python train.py --model="autoregressive pixel model" --dataset="drawn branching plants" --train_examples=145000 --image_size=16 --horizontal_flip=false --levels_per_channel=4 --vocab_size=65 --arch="transformer_decoder" --width=128 --layers=8 --norm="rmsnorm" --norm_position="pre" --activation="gelu" --mlp_ratio=6 --head_dim=16 --fused_qkv=false --bias="none" --qk_norm=true --parallel_block=false --inner_norm=false --drop_path=0.1 --positions="learned" --tie_embeddings=false --init="kaiming_normal" --residual_init="none" --optimizer="soap" --beta2=0.95 --lr=0.0045 --beta1=0.95 --shampoo_beta=0.95 --eps=1e-08 --precondition_frequency=50 --max_precond_dim=1024 --one_sided=true --adamw_lr_other_params=0.0024 --grad_clip=1.0 --cautious_weight_decay=true --ema_decay=0.995 --steps=6600 --batch_size=192 --epochs=8.7 --lr_schedule="cosine" --final_lr_fraction=0 --warmup_steps=1320 --weight_decay=0.3 --adamw_weight_decay_other_params=0.05
Rows from block 3, named by matrix and row number. Rows with one number belong to one attention dimension. Each number is 200 + 20 x the weight over its row's rms, rounded and kept within 0 to 999. All counts start at 0. After the name is the row's rms in percent of the matrix's.
# v: attention value (model.blocks.3.attn.v.weight, 128x128), inputs 64-127
# proj: attention output (model.blocks.3.attn.proj.weight, 128x128, transposed), outputs 64-127
v.95,104,200,214,200,206,164,189,218,170,186,192,178,237,188,174,188,189,182,189,171,184,224,178,200,210,211,196,199,215,169,196,186,221,193,211,220,213,217,207,176,187,196,235,207,214,233,228,204,214,199,181,186,212,200,175,219,205,199,181,127,226,192,213,261,210
proj.95,093,217,200,198,188,248,208,226,238,237,193,212,159,202,173,210,185,216,231,243,211,183,201,200,213,188,236,179,199,229,221,187,155,239,224,171,202,185,198,200,174,206,191,225,200,198,190,208,202,194,212,184,171,203,226,199,211,199,216,218,195,205,210,157,192
v.96,130,211,199,192,201,215,194,206,208,212,147,175,211,190,206,229,223,215,215,189,197,209,195,223,208,172,181,202,161,221,187,205,166,202,203,189,208,228,200,186,214,200,232,279,132,228,201,207,200,210,200,157,183,192,173,182,170,191,196,223,189,200,224,214,206
proj.96,088,202,218,191,203,206,218,209,197,216,235,181,190,212,195,191,196,166,203,202,224,187,202,167,210,190,195,199,195,170,219,203,231,170,217,247,202,233,191,214,216,185,196,214,202,199,211,186,224,204,228,233,170,234,217,211,217,214,211,146,202,194,232,211,199
v.97,087,197,209,198,174,225,167,180,199,182,205,207,226,213,234,199,227,212,247,225,179,215,179,228,187,232,207,210,185,172,219,189,168,163,199,188,192,185,193,225,222,183,171,227,215,228,198,208,179,188,175,236,169,212,187,182,181,198,197,228,216,205,179,211,199
proj.97,092,213,191,210,221,229,233,213,193,212,178,198,203,192,170,203,213,199,196,208,215,193,235,157,202,199,200,173,202,243,232,200,206,205,212,237,214,206,212,187,191,205,209,232,176,165,200,200,224,229,195,184,215,203,199,221,216,220,205,175,224,195,246,205,186
v.98,078,186,194,178,180,248,177,210,202,168,187,207,165,183,194,207,187,223,197,220,240,225,203,215,208,179,188,198,197,189,200,220,217,215,211,208,200,183,198,183,195,201,155,193,158,211,176,171,199,189,214,180,196,211,223,226,203,229,197,196,200,168,209,196,180
proj.98,087,205,206,199,226,145,213,164,186,230,215,168,206,208,212,208,200,179,198,212,181,183,191,191,199,173,224,234,186,211,207,206,186,171,201,212,214,203,182,226,199,196,191,199,210,210,209,237,210,206,208,231,166,154,173,203,199,175,214,204,188,211,188,197,254
v.99,094,209,161,206,196,196,211,221,181,186,220,185,204,198,204,197,211,192,230,178,224,208,185,215,204,215,170,191,217,212,187,175,184,192,183,207,224,208,202,183,213,199,202,162,205,190,213,220,200,220,220,216,182,205,221,179,197,222,199,181,214,207,172,210,221
proj.99,085,223,191,190,197,192,177,197,214,165,228,240,191,196,184,183,183,206,184,206,183,212,200,234,177,215,211,212,232,188,206,221,214,207,215,166,204,157,204,190,174,215,207,164,228,193,196,173,171,191,177,189,212,185,212,222,188,188,199,228,175,229,196,235,218
v.100,094,189,180,190,204,206,169,198,189,226,199,204,174,201,207,193,185,216,195,187,218,164,209,212,198,203,189,204,198,230,207,242,197,200,242,145,185,206,193,236,186,191,217,193,239,192,233,221,212,243,217,232,208,194,203,177,177,180,200,169,183,230,199,213,187
proj.100,106,240,189,205,192,219,225,210,196,206,208,189,209,161,199,177,240,182,188,211,230,237,201,185,192,188,199,195,196,193,162,196,201,190,179,220,213,203,198,176,166,210,186,218,160,168,213,166,189,173,176,194,171,207,217,216,230,184,177,215,199,170,199,191,191
v.101,091,204,210,192,156,194,167,190,207,208,197,170,226,209,192,208,183,182,159,174,196,207,185,231,194,198,231,210,195,197,198,213,175,194,202,199,193,206,212,199,208,215,175,219,161,191,226,214,192,166,192,230,181,201,212,194,177,192,202,216,210,179,257,220,223
proj.101,092,216,222,207,239,260,249,216,212,205,198,203,183,198,191,210,216,203,194,204,219,195,204,165,194,167,193,194,177,230,218,185,199,188,212,207,174,210,198,191,194,183,232,217,189,178,206,198,226,235,211,210,216,220,184,183,227,222,187,154,207,159,187,207,160
v.102,092,191,194,206,205,202,228,193,205,186,195,228,236,190,192,142,189,174,189,226,200,211,218,198,223,197,221,217,193,195,210,211,196,194,187,222,196,210,222,197,176,245,208,176,192,163,218,223,196,196,173,202,216,190,205,210,217,238,198,218,216,161,178,243,202
proj.102,093,206,201,222,169,170,188,198,205,210,205,197,190,196,201,214,203,198,193,169,225,223,180,221,203,223,203,205,212,187,179,185,204,217,198,150,167,188,168,221,196,187,178,202,209,221,199,194,201,229,225,214,212,184,193,196,203,173,214,204,173,254,183,165,197
v.103,095,214,199,188,226,216,168,201,206,194,181,173,223,211,226,240,215,190,197,205,204,145,215,217,195,204,196,210,168,204,188,179,187,218,200,199,214,207,188,214,198,220,260,203,195,199,210,201,201,195,211,193,158,201,206,211,203,203,204,192,172,197,224,193,175
proj.103,096,212,216,206,218,187,237,173,175,197,220,213,179,199,183,202,205,172,200,157,224,224,182,169,216,194,184,205,201,198,239,204,216,171,209,232,159,220,211,221,171,165,173,183,198,201,203,198,221,203,214,199,227,206,186,175,214,212,202,164,217,160,199,218,214
v.104,102,188,211,216,168,189,236,194,189,205,153,250,187,219,207,187,222,210,206,206,186,226,211,209,213,175,214,205,210,210,184,177,199,207,169,186,192,210,215,220,203,195,194,152,217,228,199,172,204,202,189,198,225,224,231,196,208,181,205,174,194,192,198,205,220
proj.104,084,216,169,186,195,199,170,189,190,199,215,201,192,175,198,190,215,175,208,217,216,213,189,208,205,229,189,213,212,179,191,237,209,221,200,186,218,178,198,189,149,168,171,210,161,200,189,173,199,197,186,204,189,197,223,240,175,176,200,200,191,223,201,178,228
v.105,102,197,240,197,192,176,158,216,192,192,195,194,205,192,230,200,169,194,208,155,213,188,201,197,200,204,191,219,165,208,181,219,217,182,180,209,202,149,201,222,208,163,176,158,160,236,194,194,202,183,213,200,196,215,196,194,169,188,198,233,177,207,226,197,227
proj.105,102,249,200,210,200,221,204,194,206,193,175,194,215,166,186,183,227,192,187,219,239,227,212,236,197,192,159,184,201,168,223,186,188,208,196,226,203,222,180,192,196,213,201,211,212,165,195,156,209,201,212,185,198,200,220,213,221,205,204,162,193,224,221,192,212
v.106,112,224,204,208,188,186,225,215,204,205,164,198,156,196,193,233,228,225,191,207,195,161,204,219,202,174,159,187,179,199,194,175,178,182,210,191,199,187,222,205,195,211,194,228,173,191,206,196,240,199,210,210,166,224,208,184,221,172,206,157,141,208,218,229,204
proj.106,092,186,251,203,226,201,214,197,195,178,196,223,212,177,207,236,200,174,212,160,233,220,203,165,219,199,194,201,191,213,219,199,210,200,203,214,172,208,184,215,250,189,198,189,202,215,175,214,187,197,187,195,225,204,196,154,205,226,212,193,255,131,189,195,163
v.107,109,235,183,173,165,255,157,206,240,199,171,187,202,212,235,196,205,214,206,161,194,230,195,190,207,192,243,197,204,221,195,234,206,203,179,197,199,202,215,196,187,229,214,209,201,210,188,206,221,197,194,187,180,211,175,181,193,198,202,191,232,250,209,175,203
proj.107,100,168,237,224,212,196,213,188,207,234,215,208,215,201,198,201,208,196,200,212,227,180,222,193,215,171,184,197,172,176,253,164,194,187,229,223,191,230,194,211,194,181,214,220,184,180,200,210,197,237,204,199,201,216,201,182,232,202,209,201,190,165,215,218,181
v.108,108,161,185,199,228,184,182,171,196,195,222,189,204,218,165,204,200,169,216,219,189,229,174,206,213,209,228,167,233,190,205,207,199,203,215,190,224,191,226,153,214,200,228,172,227,167,166,182,189,193,199,210,199,199,210,203,213,201,212,217,204,278,182,170,186
proj.108,099,204,199,212,159,187,210,203,185,239,187,222,216,211,192,148,221,253,210,206,193,230,212,203,206,229,172,207,195,178,196,206,207,206,198,222,210,211,177,197,175,174,206,215,169,215,215,190,202,237,184,174,202,194,200,225,158,187,202,190,202,182,203,233,213
v.109,095,200,213,220,177,189,155,182,221,172,172,188,183,188,190,192,207,202,187,218,152,182,188,188,228,212,188,198,209,234,230,196,162,207,211,209,207,199,202,225,192,193,172,234,145,192,189,175,178,220,240,160,204,205,204,210,191,209,199,220,220,170,209,225,201
proj.109,090,182,227,194,211,203,196,212,195,221,213,191,208,214,189,191,206,220,202,208,220,233,209,215,184,163,182,214,212,172,156,229,219,197,203,223,247,216,185,214,221,194,233,206,212,216,201,234,222,181,212,238,154,203,172,213,206,178,187,204,183,218,220,218,235
v.110,096,183,206,198,231,136,234,175,184,195,175,201,203,174,200,200,234,211,214,229,188,179,221,192,215,166,186,204,198,222,186,190,210,221,185,199,221,186,187,220,196,196,202,227,151,170,202,211,200,205,210,201,209,195,158,199,164,184,207,207,208,174,161,194,207
proj.110,100,235,193,208,194,199,147,216,235,148,217,202,192,205,221,219,165,176,204,173,207,200,192,222,191,185,211,173,246,214,220,224,196,173,190,187,205,167,191,196,202,209,161,170,270,199,201,187,195,189,200,197,197,202,240,201,216,173,188,224,162,212,230,212,198
v.111,122,191,165,216,183,168,188,202,193,194,209,186,222,188,207,215,200,153,197,203,179,208,200,149,205,201,291,221,200,166,179,159,212,221,192,200,213,211,217,192,220,194,157,151,229,195,183,196,199,211,191,240,213,189,219,177,200,187,197,189,215,240,177,195,210
proj.111,098,205,183,184,185,231,211,175,230,184,200,217,209,222,209,197,188,230,212,197,193,202,213,228,201,220,152,179,235,193,217,183,179,212,203,147,185,153,202,178,155,184,203,205,197,205,197,188,181,197,191,198,210,198,208,185,201,201,215,232,182,190,204,198,166
v.112,103,171,200,178,191,181,217,196,206,169,216,171,200,214,188,204,203,212,201,193,182,207,170,226,202,233,161,184,178,233,195,208,167,193,201,204,196,204,201,214,226,175,185,189,176,205,171,201,171,178,219,203,210,218,224,185,195,191,214,198,184,200,260,186,200
proj.112,089,194,208,195,206,205,210,232,203,161,205,214,202,223,197,194,206,204,177,191,193,191,222,184,189,206,205,186,191,197,210,156,189,180,175,213,155,188,212,173,223,205,180,182,239,193,196,207,191,211,195,189,221,217,169,185,213,196,206,230,184,191,188,215,157
v.113,099,220,218,199,193,171,220,247,181,235,206,189,227,210,213,175,201,229,207,181,164,218,198,239,171,181,158,205,199,224,205,202,174,205,205,193,205,208,198,195,228,184,215,197,172,223,210,180,228,201,212,199,209,185,210,206,188,162,191,185,261,211,238,202,220
proj.113,116,162,178,203,195,193,176,220,210,190,193,193,196,214,229,207,194,189,185,237,229,211,164,220,191,167,187,173,212,197,174,185,208,181,173,236,208,194,209,200,184,164,189,205,198,198,209,176,185,197,212,185,185,198,147,211,190,173,219,199,177,176,219,213,219
v.114,088,178,209,195,194,238,242,166,205,195,197,203,200,199,203,198,208,176,187,195,208,211,185,208,198,174,220,177,203,180,174,234,238,201,216,203,201,233,187,215,175,218,199,162,234,194,176,192,219,205,196,209,201,189,203,218,228,189,203,194,171,185,184,200,189
proj.114,094,221,179,234,207,161,194,185,208,141,189,231,210,215,212,237,209,239,226,189,192,197,192,180,175,226,207,209,197,213,195,218,173,189,193,255,187,192,220,208,195,203,220,177,200,201,203,237,220,215,200,180,203,183,209,205,199,226,211,175,212,178,199,179,246
v.115,084,198,244,201,240,209,162,191,185,199,235,201,204,178,197,217,192,189,184,192,190,239,199,175,236,212,192,200,194,227,188,196,218,200,204,234,206,187,195,194,208,189,179,165,214,212,185,194,217,202,179,211,220,211,229,210,202,183,203,183,173,191,193,226,216
proj.115,102,200,193,214,191,216,203,173,216,204,162,180,224,231,190,160,225,180,197,181,178,206,180,211,185,198,219,205,202,197,194,252,191,189,211,188,198,211,222,211,264,244,194,211,188,208,207,176,198,178,217,195,174,171,203,215,216,225,232,202,193,199,203,197,203
v.116,086,210,185,221,200,208,190,186,216,195,198,161,198,222,192,192,185,167,204,225,209,206,175,204,222,231,199,234,188,216,190,191,188,199,182,159,219,206,207,175,192,198,225,201,184,176,192,188,190,170,177,216,186,215,195,205,202,202,204,233,201,182,196,182,199
proj.116,092,189,225,170,215,197,222,260,194,201,245,215,181,199,236,184,198,194,179,213,199,178,223,206,195,188,200,186,196,197,191,149,218,198,172,186,182,199,186,176,186,205,165,203,213,208,183,205,197,202,220,211,207,219,143,182,197,170,184,216,190,208,164,224,183
v.117,101,228,234,178,221,209,224,205,207,208,189,191,203,203,183,210,175,201,207,232,199,200,213,206,218,171,218,166,192,203,219,196,217,187,190,232,187,200,222,182,201,219,200,202,177,148,176,184,196,196,199,189,227,201,216,189,241,231,207,210,197,192,199,206,195
proj.117,121,219,184,225,196,214,231,195,207,160,197,239,198,182,200,186,198,216,199,186,180,205,225,163,214,237,185,210,186,169,187,221,197,214,210,220,186,187,238,205,224,211,234,172,210,231,180,208,207,187,202,208,185,179,226,217,192,227,191,174,197,201,220,175,184